A small spectrogram enhancement model, trained from scratch.
Data: 26041 training examples, 28.5 epochs.
Rows from block 7 of a small spectrogram enhancement model, named by matrix and row number. Rows with one number belong to one channel. Each number is 500 + 40 x the weight over its row's rms, rounded and kept within 0 to 999. All counts start at 0. Numbers have three digits each. After the name is the row's rms in percent of the matrix's.
After each channel's rows are labels from the 100 clips, of 14976, where the channel reaches its highest value: "strongest on" is what is common among them. Only what is clearly more common there than usual is listed. The data: short made-up English sentences, spoken by a formant synthesiser in many voices.
# convs1: 3x3 conv (model.decb.0.0.convs.1.weight, 96x96x3x3, each kernel summed), inputs 0-95
# convs2: expand pointwise conv (model.decb.0.0.convs.2.weight, 192x96x1x1, transposed), outputs 0-95

convs1.13 108:568476571526458556522489492465488457486471504544508406478532496513511486508516591561532459467444491457452450494494506452494418479530484501515510533476434510514518530481410487521468616506534554524493451485535512494531474510501543462440488498401484526494454536502489458576414456525510552497
convs2.13 110:496467552469583522494511436445489507496470475487508416521432457466474509461469497514532502519471490483558496415490492456478521491526494469541514443492513523520568428470507433514493431481465523539453449486519480532447531415485477473582528496542429570463481440453544442562480507480439505447
strongest on: voice: child-like voice

convs1.28 099:492498508612514471431487505442444563453469519499517529485466482421495504506464481518466434460452459458599501456464505443489485522528473508498498405519462492459468467442490532500447470507428488465475531607489469478499495466503549493536470554425540519462551498452484504485480540505509405497
convs2.28 097:499482543488491557528526524536534549535534535540571577536463522491457450469492504497501456495508430503451494590501477448481453540412525421522549550515503444476497512464462459510533525432577490553487455479411473543506511528472495531543492474472501487533518574529471465454456466480507494503
strongest on: rumble

convs1.32 074:505552580543514494528532501575528478482523548473481541538557546486490510493435425470485480460541480455497471462484561446560466550497504434577480536398448487534514509463452528523487581523462475552531499603470488524532420505492482483528487504477466530545496472546563447500482516449485484445
convs2.32 091:488535465501476462544536514511543470518512514565497529530503485540538486455512518484505474551479530456434479448488522449476499452476524419592491450539553455475456560496490492544508454462472457532512532520542422483480485512523533473519512525432538577583447518486501506451497489524533516498
strongest on: voice: child-like voice

convs1.93 103:538488478493463540464453501519539544478454514565491489532462444520550469528543555504484570483499520440555514437549484468544521510569496510485501423477547507631505573488537504550474525466589478424493485488466415529474525500496466487498507457537509485474478544449438492506439502576472445518
convs2.93 091:506410458464550460430508494439500489510534521515498543508454448527395506522445588546522556473428566490499483468505488466551469526452515545513468494415464474474434463488446461451508485394471494549495506438503456516486473498492556483510533503526503506563518569439501443507477448478461476494
strongest on: voice: deep voice

convs1.75 131:529415480433512526512451540443516473553487534551479503474439480501514604506512469512512611473521544493502461466557518493472461502505547472460495559506481524443479476450519580541493559477460498486546503461463436490556624497517508409466498460503544485479511462514530490476458498445480452492
convs2.75 121:510474457555444466455530511504450476522442470450517523473468584497497500491456475536522542451455440556570523450484567453497567492457472530549518538560561485522513435565455503502538474506523509507491555449521496483490496498487510531485493513505465565486564546520429484513484450438545538480
strongest on: voice: child-like voice

convs1.49 124:561527489517475542507467475493639494497486484505457514478571451480537494517489485525465457494584556483478512414429473521430499485498513518415477376563476531519490519502523432528552543498544497405492518452580523483434484498483500532480491499522479491554546533507493497479519460494468511496
convs2.49 112:498607535541547610525467468540538529524501506520567544418508555543567498514551501471540464450504489538504466511542538445513469512534507534496488607447483469471529535456564495498459469466509421517513500559528541531470527519473486497470541538554516485495520485525460556494522528490498509488
strongest on: reverberation; white noise

convs1.79 078:466457507463580503462437565493487456521489558487504528454416522500472537425462467483449505480581512535534471496466485478554431519469461488489446478504478452472538540481489506455542408514525468468526508562501481491497407514545445520494525514492590557516499405466474530494515539469541535574
convs2.79 081:533591510520484476518525571459436540483564550468601473553537510517403562522497488531503474534534560525490492497474508424457474532480508497525494510478414451406610531503596511529475471430545486503550537534467493508480525559554452515437463507491550478498477509503459540499543451489478439454
strongest on: voice: child-like voice

convs1.47 119:582577498463515521485488488492491478518465508498487468456633558504525443460471456485509445491426470437521432463520480508499562484456456486520524442460484482468508530549486441482564517496442462457486496519521507421459467463491487542501497611513498483460524582511515454538439476445473541502
convs2.47 096:572473503436496522599461530487497489529500444476505509530474444437516544491551551541528431488521462503434532529503546532487473536499460508540451437506533541494425510479493446600570483571559505495471484455483425602516500503508502510571516496486501514470483515567538527470449443519516519481
strongest on: clipping

convs1.83 105:493519526447538487471471435464547516449474455502481502446496574487624470495453478505495543469521506467489501549505481494426474480527479510484452618567521513537497566480494506514460506455558494489443490473513423518505451484487476463497541469533647482483481513487563465511501463507510448556
convs2.83 105:539528595518492453472499486441514459438520454447512530511467425509473493558503549448504513562480524525483608476561457443520472509463516483472477492475556404529504449531445531492485514467488522571512517513479606425511501410533533514453526499511494540476437496473518454468581466499485509481
strongest on: clipping

convs1.53 112:506538455437503445533504583482446506544514451483530488508455470417470487562494576478483560518449515492505522483529503447477511483499547469529529483494459527607519513422519494473475461546593496473505481446540465493487548500541521438495453414480520472545509432567498528502543500588523443529
convs2.53 115:357406584503422459498528483537504547490506486538460463456497528484456545504471463506468494444486482447566502473540471513532500441482564469538457515499431512487470476532390531501467478462517474478564434485426459518482487549472482458488443488518586480505476516437475518466520513511489512524
strongest on: mains hum

convs1.90 084:449569544474456543562580495503505487497488486468541496550549506521486505529443497559499433496548439511470512502499457551572539532584495497516487487549530461480500554517442506514474548526433528523495500530521546515468395521526509608489424478497508510529540486429481475484412542461442483462
convs2.90 085:529494523496499512468489447468560523505464493471400468523481473462517503524531487508479485538487560434515483462493502519505498455550447594513516530533507538515529487436514493489479508547516489486462431537487497536521473549466555616439481444440476558439465431502462467538546503539524401492
strongest on: quiet level

convs1.50 102:601465495514448539519474462538506488488498514521501498485594564580549495432457544544507502508458439461487472580471484455491489500500511526514544463453486488503505459463521516547529607477463479446531422508504479427488457515488485455459503554453482505503448619575497497498485442485493480526
convs2.50 112:485458515455497550525551500502460420493466453483524426512539507458476480389447443486502542532497482532496520495503541451532510546473490458463479460527458560454471497509449446432434546530431441456518609437483557528561472515511526451495555432407472445512398473473493437513493514459492568507
strongest on: voice: child-like voice

convs1.21 137:521494498609459497463503487526518574444543498464484476472506515490425492517534547511494484493490522549502536515526574502489477505650487472491462382555469523505525486531541494499480473463549506496488482474453554480515527474483513569518450456572419490503482440488511495411494443484507454451
convs2.21 117:522468507464552562510512486576473583465431477536509480550537495496565470505506598512464523544451479447447393582477544537502488533482538494480515517470470533459536443448484460551504476539557499565472473476494583490579537589453523479523541507470521509499499445580516523588522494524440475486
strongest on: muffled (low-pass); pink noise

convs1.62 078:482526486505534510498481538504484452486556495527465474462500397529541495505544431504451517450553517473443486432511548553464505565471498454498491433553503518515525499525551514470497502462515480450542613450544462495510575499472456548473539561553474517527464399459549437507517448538484457557
convs2.62 072:552508497514524489505502493475507541565494479486485465506509497467559529527510509468554547494554495496577598472479558526408486583501514502461529569474528433473539487465509506514540455462530587488551515577541517496488534474489504440483498521450523530542524497512441467514506544466468537498
strongest on: pink noise

convs1.77 127:436560504507562523514555503538506521468489474550488549573521452462495504473460480516495463511563471466494483484427494528504597516485487512487437447511599501449490475506421461522557555552436492505450529488522521445509443524518604480478481468499475503524520451464421490455567544489464439532
convs2.77 101:518549499477567482514422591497548451512509519498490470548462474505484454518546457566532457394500493447489518463502442514467519522444421491470520514520510474543525527464486456503484496505454450457454534510446476543543424433463563516503453528500466501514532481489491459510523497484448473531
strongest on: white noise

convs1.41 081:444537399563515461535516516477502434479542486526456492497516536511522563518463469513515549535602479433469494480510469515477538486479506476451439521569511560511488501510469525489502483524437486556549533465556493455481540503508509476451642410477505499553494551539544521506460465522480510568
convs2.41 091:583417583567524455527467540552542560535397493531448449451480493532451566527476556483538490504542457530511444530499448518522492463420499501483514504479494496486616484490493484519455499512501421447469469484512446504475472566521427467457527482547472527457507608506520457460493472531551567579
strongest on: reverberation; pink noise

convs1.81 125:582454463523417466460470509485488487564471477484470476497501518452492467551500541482495443528433465517479513537521495511440459482531507490497614501507510479574483518478521537441468476476533483398479474479538491519430483499478556466486497644506490477434490521536460459562551510539537478446
convs2.81 109:512567473479459521515489585431532442521563534461544557512489500425535509502496469524502506518470462535512502528517503570416489520475412469462487520537538488467539490449477518496545538472578434458427559490534480473493620561474571492472561504577548466552554504518537503441520533579486499413
strongest on: clipping

convs1.15 116:574527505436499481508471491463517494519516500521489475519534458513580446489576506532416526496536534509455516396494527531505500489512487466470526421470484463464485517520576465502506517523568497416504518408496493552542456508461531526476540558623525510543508596491509526546477473484485505432
convs2.15 100:498413550486490550530498474537508446502475497554590541504528510424525533526474535546539515491494531531545487600463528511452503489523471532487525552520489506499510545525498476512464457520545466478541498482488467515497444503466476445512558490543494476551537471520538510541541482481530514514
strongest on: reverberation

convs1.30 099:565507481505416516467481525490480503525475493525500429538485572625499496459467462527489458508576462510537456484492526474507476474440475518535562500470531512452523468493535502504519504451527481478520399531479521488470495445526545511465481527482484484509536620507555499544461439379460527455
convs2.30 099:535470488490519501493518554472481524494455543523475582493525505563484474457449509478487483554505555533420483475499489514549588503479561501456470483521536495534424499550527458436455459454505501474560490493496490459492504500457513506464511527482502455513481481504430438489495427474497556536
strongest on: sentence kind: request; "please"; mains hum

convs1.57 083:547526513488410531501544497493500544517448556527476537522515510581494455506551463468547500517478439508448453557518451465511495439493471486470491530374492468449502549483467539508517492463475505511486446561497492489455481510449484541490574447456426505490520593511437469514425472459554571478
convs2.57 092:559519390509459507530438465504546535497489452525502471624505536487519435458510442490470478507556482501516515525489392487498520528536523446514491409533438506569543498530449449488503415421473512449545514469419508402497447506515505493523491497490507521518475487488482434458504442481521505511
strongest on: number of words: 6

convs1.92 106:513482517500451466474486510482493424553499501537501459477422451405512484509512456485493566518479482500443500465488500575509538489531525492466561497486559549574505454525497477462500484565539524475490522462567487476489598519516473592444492633570500513493548474463555512511559526465468516525
convs2.92 095:459510523502523482524427568496463493482496452479506530541422516490518508534589505567437574521525529512523482493451507434490502537566490476494543513511520497491485455497565491461459501476438547484542540474485456466454555401484492507448570479513513401594561456488501483431460468459474509457
strongest on: thin (high-pass); pink noise; rumble; white noise

convs1.72 107:466473512465481443501524551429481413578570490461514427497475485468483438483552448502472537531507539534559500500489540511511449480494530500521459506486479571520547465523496526449454434511570507438568541444482493452526565520536490491513505515486495524495518452614606512449462488453490510473
convs2.72 087:524497530507480462471483489597490504534446514529483503435468496499502553483516474479545518498528541494569558514508473503530535422465539467480491510521517511455479545407456485470505553440530510498515500471487524438486588490472486485447499481504548525491488536537538501450567529489532564526
strongest on: mains hum

convs1.44 093:510415500493535500528522491486466529478508530464547539497489453570459455482453472484477446476514537652459542582519492487495462556462501504486511544515484420508467501504547526524411504513436522486448458532522484503487462521470484440531506560490489504557448505472452576493571480574528557528
convs2.44 102:485529446458523476433455478571486450541549495566564525559483412536580458532528498563539447538487457523510525485487501560464511564474471519526512517473475569456613526545496534485483500511483507492497534523568517572514468552476464505526511452524577519438490509533452536489459509486508559475
strongest on: sentence kind: request

convs1.85 093:481501504487572465506491530482559555564451514470519528424549522417529487554493464528477533504470568471576499429539500452502536528468465509463454413505477506456498462505439519506499461477645519500509541469510461489471515502498539472501407455566574472509525444477494524495538540528487496531
convs2.85 096:423477441513510494472521480530536501518418477425504530494515500475505464518526492544534531536473438511568537471583489536504472513487451557518495462552414499441531410510537521575583562491502485503508524561452379551488522541526504496482473532487552502517476541576494525535435482481454522529
strongest on: muffled (low-pass); pink noise

convs1.67 108:466445477396564450508494482459435498474510501487501464461495420498527509404597446495477595465508588499512487467531459544449483487465508490489490518536454609504504505485502488468471471542524482498552541424545481486492557461441498449503532492495498471510468521519558504544418518463487504515
convs2.67 092:486489477534554479482536527472464477460511497520413455504455490452507567522543495540556552463522504494504469543571553514517433410512404543526539566516505557563501557509522575492497508504473457440483485563510460401534527454480467481491434480531462553481495492490446492505524498530486460496
strongest on: pink noise; rumble

convs1.95 100:460500511526402527488426441508567460454495484488479494493501559533518529526357528505499470485597479466464413488442467475580465492519556508536464437510468465500463463488520538516503562498500531542500472563537488465510505511481469547438523475504533537524481535478438498476495417489458458520
convs2.95 106:486429517494534473488453514463444500494413600431472431467541498475580534413451537463458501520526527522518480426478501467456469489466561552532527519531552489506422497469505482496494492501484531537422437530586467479492576478446488463553541463456463448508477482499475536563555506549434437456
strongest on: thin (high-pass)

convs1.51 083:526505456486561490461522519505489560525538467528486495535499423484437484543550512493456503530500425544468530491517550550490506463500502481485497454560489548459503483575417415529554542601500476496469548425553508459483541517508627502515557481517525480512484443492524512495517604493479510534
convs2.51 098:552550504569503511578522544478496412521441488492507457452545481518493477496595420498555491532501506474582442542524472372488425521487453500481478550480489484482477543469488501483525512384539543513504511430483525450514502475570548504433453507450505503597526532472506486519495492494429363509
strongest on: mains hum

convs1.27 103:456491478518482439451513522488515539399471528511470506482456498452525484477493503502448504472516488511537537466462501505471514486534457475474525670549490515435477459421434441496482463523474496447459493514515533538464492473490552515546548487540511521501549511429455480587468488415471513579
convs2.27 099:567528569530501437505539509524523531491479520582497557537455444551463448500555532503468579516496604464477510511468511522511461467559429550529510456451443448567509500523523516485440505579454531501523437499455537493460487444538513518526432504538571553492476470542436506553536502553440390537
strongest on: clipping

convs1.20 121:448553557515555491499578495467509472452477455475507502560506455450475459443467521455494513502550490448431451489426520458548500488471446491545497493531496465503493547524472476446558421552510470616497510521473513502533494499475524546546542530409445487460526501506516470455430566502517582545
convs2.20 098:501451559433570442523490554499515506517449476435542510491443512559472502547535556550520498505473523437437455515572516511486502542594520497490477477460503437549554495422574486515475474526545553462490569466465532477519479439518581478552463541500508536549421534546518528497501529576500442523
strongest on: whispered

convs1.12 080:454551466446506464519498447546501566460495492552553470532570455530539497473462461504534500523550436506479514549441507532493609465531536514535486541564532583501488479504474534484514548474481528502509513411584517440500492506498495488519543418477454506545510524468484519556603464522433479546
convs2.12 088:458537475489502415507483485503466538414485531531506512531518487505484500578490491511537446555502525481507533569507486444505500521545550467541488410458518486592476527564526494541494514558473555450553540520509526489512412492485521528507489500508480561529568592525532408549606484521510570523
strongest on: rumble

convs1.31 094:494490532522565439556497537474495421523531471556481486505505507483493465464583422468512518564432462520547538548535452504514487509497538511515518458518511540610511544479459471505412493552477525442517541495512488502501573503486520440496487515530514488454523449565569558518566535604534504461
convs2.31 101:554491482449497434446488495532486535484535494448485451447404469526492488515532478561551550519468441567445489499514502506515480649503561467520497473500463502408503470453518535518489500527488497482474590479571556482569484519448483487496503545456534550522449494530519545471441546445475542508
strongest on: pink noise

convs1.80 085:537520581484519538542546518495495469531558532485495523511526522539520529531481465550456568525513516490455513518494554522517526516456454489550502443581500532474602548653476519553520558548553518534533544511557514521519533549484518516460472549462489523571461480488529496531526574526553478542
convs2.80 087:510458525526493493501410466493499527472468456500520543497465461487481504487512493378482544545477534449486477510429489545467498489479544457515494469434514447555564551514543484469480380500459430554482456526515493543474493486483488490459520505569452548470514525514476548454509510447472524588
strongest on: thin (high-pass); white noise

convs1.66 095:539538527496515567491508498524508562420472514554498519549530485529504499481476507523442507489552482488495495448454414556540603530518489503467440509543552484495439496489546509545590503553444543487545543477508487528485459527552494455511511394426499498513487452498458509461453511472534391550
convs2.66 090:523508453520470499534493552463529503460502528515474491476537538455461499526486448541445454442475554520435508488498495510491487516488524436504564530554523402411535511513502494536488468539394497490515562582498438497532478476491573506533402546457532472521423537505467551539548480438556484511
strongest on: white noise

convs1.39 100:436498531453476475498507642454540457587479431516599471512509422510490517486520461497493446499500622472539546452444523495504515485497511490535487466469540484465501530476514462472475527504454501468498463460459474530464467493551481457482471479503508501453533559614550540484494452524503477489
convs2.39 102:451542414487563482481452457508521437570562505525451517440489465526511467546536553498542566475578481507504559492450466501483555567447544541530460514476505541518496473510464558564522542499512488523439547471482590507485461531556545538531483456458449450483504580504489529496491510508534445465
strongest on: mains hum

convs1.8 107:525487569492584508500526523451412496461515455512489470497540495440504503502499457503530547481418473524466516566500520453507473533515512489513507573539450537489523548471438504530580533594483487488527515456508513519496538448509562491537515517394535501405489492485561475518457561473426518583
convs2.8 102:552615555478498515382488432487549452528556470529504483502485457495431489506466500537521474556521532478467499493584501496463544483499510444526498470530514510488439468460543480560525489472479545472577578504489521549522502481553580513535448548510474492474442469481493516525505508543408479500
strongest on: mains hum